{
  "encoder_norm_position": "pre",
  "encoder_fused_qkv": false,
  "encoder_bias": "all",
  "encoder_parallel_block": false,
  "encoder_patch_size": [4, 4],
  "decoder_norm": "groupnorm",
  "decoder_weight_standardization": false,
  "decoder_widths": [48, 96, 144],
  "init": "kaiming_normal",
  "momentum": 0.95,
  "lr_schedule": "cosine",
  "weight_decay": 0.06
}
Rows from block 5 of the encoder of a small image VQ-VAE, named by matrix and row number. Rows with one number belong to one neuron. Each number is 128 + 24 x the weight over its row's rms, rounded and kept within 0 to 255. All counts start at 0. Numbers have three digits each.
After each neuron's rows are labels from the 100 images, of 14976, where the neuron reaches its highest value: "colour at peak" is the nearest of a few named colours to the mean colour under the peak. Only what is clearly more common there than usual is listed. The data: dead-leaves pictures: piles of overlapping shapes. In brackets: how many of the 100.
# fc1: MLP up (encoder.blocks.5.mlp.fc1.weight, 640x160), inputs 108-159
# fc2: MLP down (encoder.blocks.5.mlp.fc2.weight, 160x640, transposed), outputs 108-159

fc1.339:143121117117139128134126079136154150098104159128145117097116138120123139108118089125085110114116107133143135166112141137141091129129192136113127173172116159
fc2.339:147092128167163124089156142168097135143110128141126136077157171129127119130110139149133164159141119127117121109114125142129120126073137115104108108124166101
colour at peak: pink (48); white (26)

fc1.347:115129127117126117135115138122170123113196089114150124101128111148172118148116115142121129163182165101101106144085055143140117154137135125172171131129126162
fc2.347:137128097160154106135126142175099160116058174121114124108165131102117137108111091116164131120107103107153125106121159134166148161116118140097104082129143133
colour at peak: pink (59)

fc1.336:084116097166150103139075110127131130078139144135130120178114157099118136116159087128133077149150147105139137108127124136146131127125148096136113126148113160
fc2.336:129097128145127161128197175088098125127111094080114155152136099128132148127106148137154086130064121117141121137116107139099111077156107135176161139140128118
colour at peak: white (31); pink (30)

fc1.280:132132103159076126139112106135121102124109141117065136127187136121154166147138124125103120123083141111125122130120151135158107146151120094128096132128104167
fc2.280:132135112090140135136158130132154158130092158184158130146104082122141108102126130136116142133148109110155172122120111131110123173127120134128139081152106114
colour at peak: purple (63)

fc1.356:151113142149072158129138121126149091172154140131118103126094090110134093104100176140103136123093124128105130111095126145124103146113084086126104089128132157
fc2.356:123119156110112123113091110121127153128161149146146142117138176132105170127166098139118143089143074140092116121096041121150137154125167154132127166106122137
colour at peak: grey (59)

fc1.125:189160127098109146102107151106086078129177139133154129136147123111116113176154152115130086137122119138132085080125130166175130156132128104111135128166124161
fc2.125:102110114127116108158160095109140159174105123115114133129134134121132135089114108128110159110126122164153161136111127125077093124132131142139133175142128085
colour at peak: green (27)

fc1.283:121101135126144115150144125132161149114126107125115130121095095140119140154143109076136144128129094079124182112130118148121173108103108107119141132149128098
fc2.283:062126107140133093091128138142118099131105152119121113131177129060123205132135119136159115136090148171135113125153116130150128167136125130107106169120126175
colour at peak: brown (79)

fc1.87:175126162076141128086118107102097135136141114134111096154096103130115136153165154128140159126109133068160189105148093147131126133081156135161164132182130065
fc2.87:135154096180156114133122157151118123101099152125121146129144112120129101109119132126117123129093117119092082165134127167150091149115131113136125139121124196
colour at peak: green (42); cyan (33)

fc1.161:132107100114164127049135163140138121152146130098116132177122164145090124119098132131134101144146178128130125131111121139155104108149104124183138155127138159
fc2.161:111161123098130132150140141124165132138128120120153155075168115128077158183124098101119125140143151127130132154143107098075087121145108160092101136141143139
colour at peak: white (73)

fc1.316:146119089142120151126153099126140129116131175119118062165132128148149120065156104146124148121119136105132129093126077127169137121113112119106124133101151156
fc2.316:175132158121134142163129157133128124115143125115103173101126127115126137127119138130118122140204130121087152110121146087135142133118113133133140120089126121
colour at peak: pink (39)

fc1.151:101086129106133124056144095098135068107133132128157118109135111122131124132084149074157138160138121086134154136194091125120086147140126105100115183154086127
fc2.151:176185112142117137130123144129135159105125110117119097175157141122142143106113161127091128095126113177129103129114120156130123099135132173142176144136085148
colour at peak: grey (44)

fc1.572:098125136119136130108079113121148121130078106121161138145119097116129142145099121128116147116169138145113149128090174147121109137086116130109066124154129139
fc2.572:059095096114122141138136132113113160132158186186110140095141131178136126109148132133121109098092196173130136126116124132122156146121125096131181154106140137
colour at peak: blue (26)

fc1.62:131135127130092112138126103146140104127120124138134119122167143181177129127081135133129124163112108119102100167125124122126165125148102115142132128190068113
fc2.62:117135152096106086104102149094126139160125135126105163145124145159101152164111121165139115136162137121128112095184167108123100143144142138139129108157161172
colour at peak: green (25)

fc1.368:174163156095139127125127118132185130109116113096157128133138170127103081144133148146140089142114067076133123097137110133148128150104120145100103110153133083
fc2.368:136127093146123104149142146119153116093126135141120126162140116146145158128125097129127119125119137142086088117111163176100087117155172092135128160130088140
colour at peak: grey (64)

fc1.631:119123132141146103133110125090140123092116155123076143127127112150213117135149128083147120148155118071120122130133150145128147128092183156179123118175145125
fc2.631:128086166142121132139152132162159095139122121124149121120131165090087147151125092141083134104122125127117145120139083134172090081150091116078126165110147154
colour at peak: blue (33)

fc1.61:131127166116181108127149137108118104090129173149113152079171127115162107105122132175113122107155118142133122147130123159127112130101143123129110125131074132
fc2.61:141137096107103113135118140162152139168117078130168138175160130116130133115102126085168123142138103102118150154104148098163129147176103146125101107154128133
colour at peak: green (49)

fc1.476:126101122113070125090121112162138064153132151156059184156116139138156134139127164131132125184112122128076100174132107149175114141124126155163132130131126119
fc2.476:152123171137103081089150097178132109135086104127116089123121125111123145107136123117127121111147126125162114131127120133129128126139087093085128133102168119
colour at peak: pink (35); red (30)

fc1.197:145136146137140102148168188169121159121136176154144144128131128070127097077141138086116133127115108093126130127160149152136107077137122127136157127135108129
fc2.197:156125113128130152104107100125154143132121101064125107118131138145138136139162117130087108158116150146153128129112123145132151127135136126101152154117154101
colour at peak: pink (60)

fc1.70:130123137132112125126111148122131142123110090131115081119201065181118145146141115142144126136124155123146147107116129126137117134156109118123117107139127124
fc2.70:116095118138140148141124099128145130131126134134103129123109119102071108142136096121126166138103092131125128139136145168114114160137136105160069182147159163
colour at peak: green (36)

fc1.332:100096124098138122130137142158153162124097051098131129074103117123118169118130133130138103126053116127121123114099120128138152114149152132118134146117163106
fc2.332:145139163115147156132131126103103138143135164136157123148154095145126135141103137139066142131117129150183103117107133119117098116112092109114142128150095129
colour at peak: red (55)

fc1.129:149140188124170106118132130137131141113137132129063114056101128118072123112113137115111157107098108118101107128122122133120130108129151108109093132128133135
fc2.129:146114079154103136149134131124140145142096116125137130159130103118152131130125106123140162169121162127120138113128110143119133173135088173130126135167134129
colour at peak: red (27)

fc1.582:129104141098135084121120110109151121122126146171168122122115133173134077153112164120107119124117123163128120081121157148085145159177141143182172129113093102
fc2.582:098102127160145178101111154140121150153109113121101145125146133104143152133163116140084116133122113113127151129114084106168132126115148093116113122136129139
colour at peak: red (28)

fc1.196:130113092135168063144170124159119131172140160159103127104127160137128175097152137126117117170137127148129120110145113193110161130138124152156108130151145141
fc2.196:108131168072093154137088159105151136095175083138108108120152117113133118134146129121162127138124153099121138137087173122155154145152158156098143130114128097
colour at peak: red (29)

fc1.74:150101094156109116126133115121147055096125168157116141168156135131146162153173108126111121106165146132152077118154148159101140130115081182114107123106143179
fc2.74:126155158137162131116113114132158141166126111134139125143123128128141103147112126126134158129144187140139101171078087126121097158124130090126109088128150105
colour at peak: purple (45)

fc1.302:117165123112151105099164172140086139129116122126108088120117143090146112071104158131130169159117123141100106181112149119121104097116151114078161135123181135
fc2.302:094121124124130167124107135119191152140145117143111172131124105126097125140116124113128097163148147103178139129145075142133131124122136126141104134175137136
colour at peak: green (68)

fc1.594:122092149142073129111128135130103111109067135138116113125087121120063142123158148114116138123143157135126112139096130159114163161125093098148136175154167134
fc2.594:136166135085175126150151124141128126153128140089116104098142137136129136195108106089118160125149073080115138148115122111125107111129164124124157136123133150
colour at peak: grey (41)

fc1.350:155131098088147136147103130091123104092084145179121144147115110133130114175128177148131148109128181146125092124136133161143156137091050096128114095129105122
fc2.350:094125124119141131149119126160142136117128145096107152096127117106115135083161092169136094191127110135090104128095143102122120111128161151139092119136126106
colour at peak: brown (79)

fc1.164:094130118148150125159172129123088100119185136189146160121157125132136146135136137142094121121108105133125135123151114127115155147128144113067112154153143081
fc2.164:114172073105130148111106147103112104135063111088091140141149125133131143137075138140145147119184131101096164151116121138122085077121111126189159122147108105
colour at peak: grey (67)

fc1.369:125164129116127147102100126125135136126122120140104144170140127086134097140096153158112156076115132146145117096136132093066127167107131146117065119068139163
fc2.369:147085141110182152101121163122148127107146134105134123132124110134123188146118127137113138165146129172110120127136118126145114126140123128162182181114138067
colour at peak: purple (71)

fc1.464:111173149140109116131129097181128106137111121128180114109106128159153167124126119063122097150110099139138095167124160118130171161083130129130126116166114063
fc2.464:139066131090132161071166092077116143120121136106127119122142083115092099156129135187120150150120168119115131139161090139117140079148118089121120165130131172
colour at peak: blue (45)

fc1.133:127129105105108093136109142133090138159128125112160146115108163125136140096141110129130081084120130209112131126138133127122133179126122085111162133104104127
fc2.133:128128185190182149111104089150149129110140109138124133130137086176164094124120155166129126155086131118142157137117150138130084113156112135155072110162141114
colour at peak: brown (63)

fc1.331:154111140111161127115146135172163127130112119118146158153104128129137109108139100142123114178165089138144147101130126091097120160099122152149157132091148118
fc2.331:155128133107145148176144148118098136128127169128140124155154145139189140152136108129128144076153105095154142131110106077127088098124141178131109132129105110
colour at peak: red (55); white (41)

fc1.400:129128098124150127206128136123104127113129200140130127133129132128142128091130158094146128126149128128140128131129165121131068130126131128176128192127122168
fc2.400:176128113167123124108113128169087143127088128127105134121165137121128114164128121141112129128130138147119132129152138148126196137183152128117098110141105106
colour at peak: pink (58)

fc1.399:111112116127140159092097132166156116159115085095128099139130131102126094101120157129083142075131108167151096134167120154131102152119121125106057110115132135
fc2.399:138123086123149130112173137144113120113117140106117122142112080117116144190127095105141187129110137136140118106135141121131098131120148175136141142107108127
colour at peak: purple (36); blue (33)

fc1.209:145110133124171128126191151143109119217129122127119158127137089100124145134116087142141107145131107130149075154140131101119145184112126109130133141096147127
fc2.209:100123094128087121106101113136127152103105129115128088139116177168125131155126161115152150136124127127115153135141140139135109149155126120095129153130095104
colour at peak: red (48)

fc1.170:129108119145124125109144140107141140144083126128173086158131133142129119058152167187158155135113127132104083137131121132142105111102106108108140138138140149
fc2.170:101161145133104114130121129138162133148108125081152160072123118127117109147126147084099128063177158115121136146154136167146117207125138140142145158133151140
colour at peak: white (26)

fc1.387:182108089106129129081129146142102127128062139147126122137150105122132148124136125161133106130140139129161108121132125120139113100125112096104140104107145128
fc2.387:120124138165151135096093100142097076111137147085129140120108116102141132132149115099147111161163127139123124128159152085105163126105077151122134175130113156
colour at peak: red (43)

fc1.158:149148153165106101118108115128162128124024160127148097142106129116124143177161128132121161079154131125126126112161140169070154120133101131143125129136190122
fc2.158:163122143121167174147132125136120182152123097105117126139153090116151140102127193118120117180136094143133124139091149138113125111141109079126106098143120126
colour at peak: blue (42)

fc1.21:128131172108113141119149141138143107118126155131107113145139114091128102143096131140135141125078109129122133106156148133181133123087128117143141155127110121
fc2.21:127136111144109074128089112151119116106112084134118152125133136159122125173073149081114139140144147120131110141154105123119125127173148134156111131101148127
colour at peak: pink (45)

fc1.298:101155130156169141149127126107131101162169123161143161112116146137154106128155121122118161133072118144126163128194129136104121159087157106127159098167142084
fc2.298:129079128134114101101132158185104133097109148110130111134130122134124113128148154128142108119143138118112095116074119135130103121137112140127120134132095179
colour at peak: green (50)

fc1.303:112120134150148096103131179147121131143072109161158141128140140133110077175131129120133110143121121132136114126094172122120156142071116149116121095130080118
fc2.303:137082128107155149115133139139123115116120139152113128044120117138143106130136147174099149101136147191133136144176113108116113088149141068186135124180140154
colour at peak: purple (28)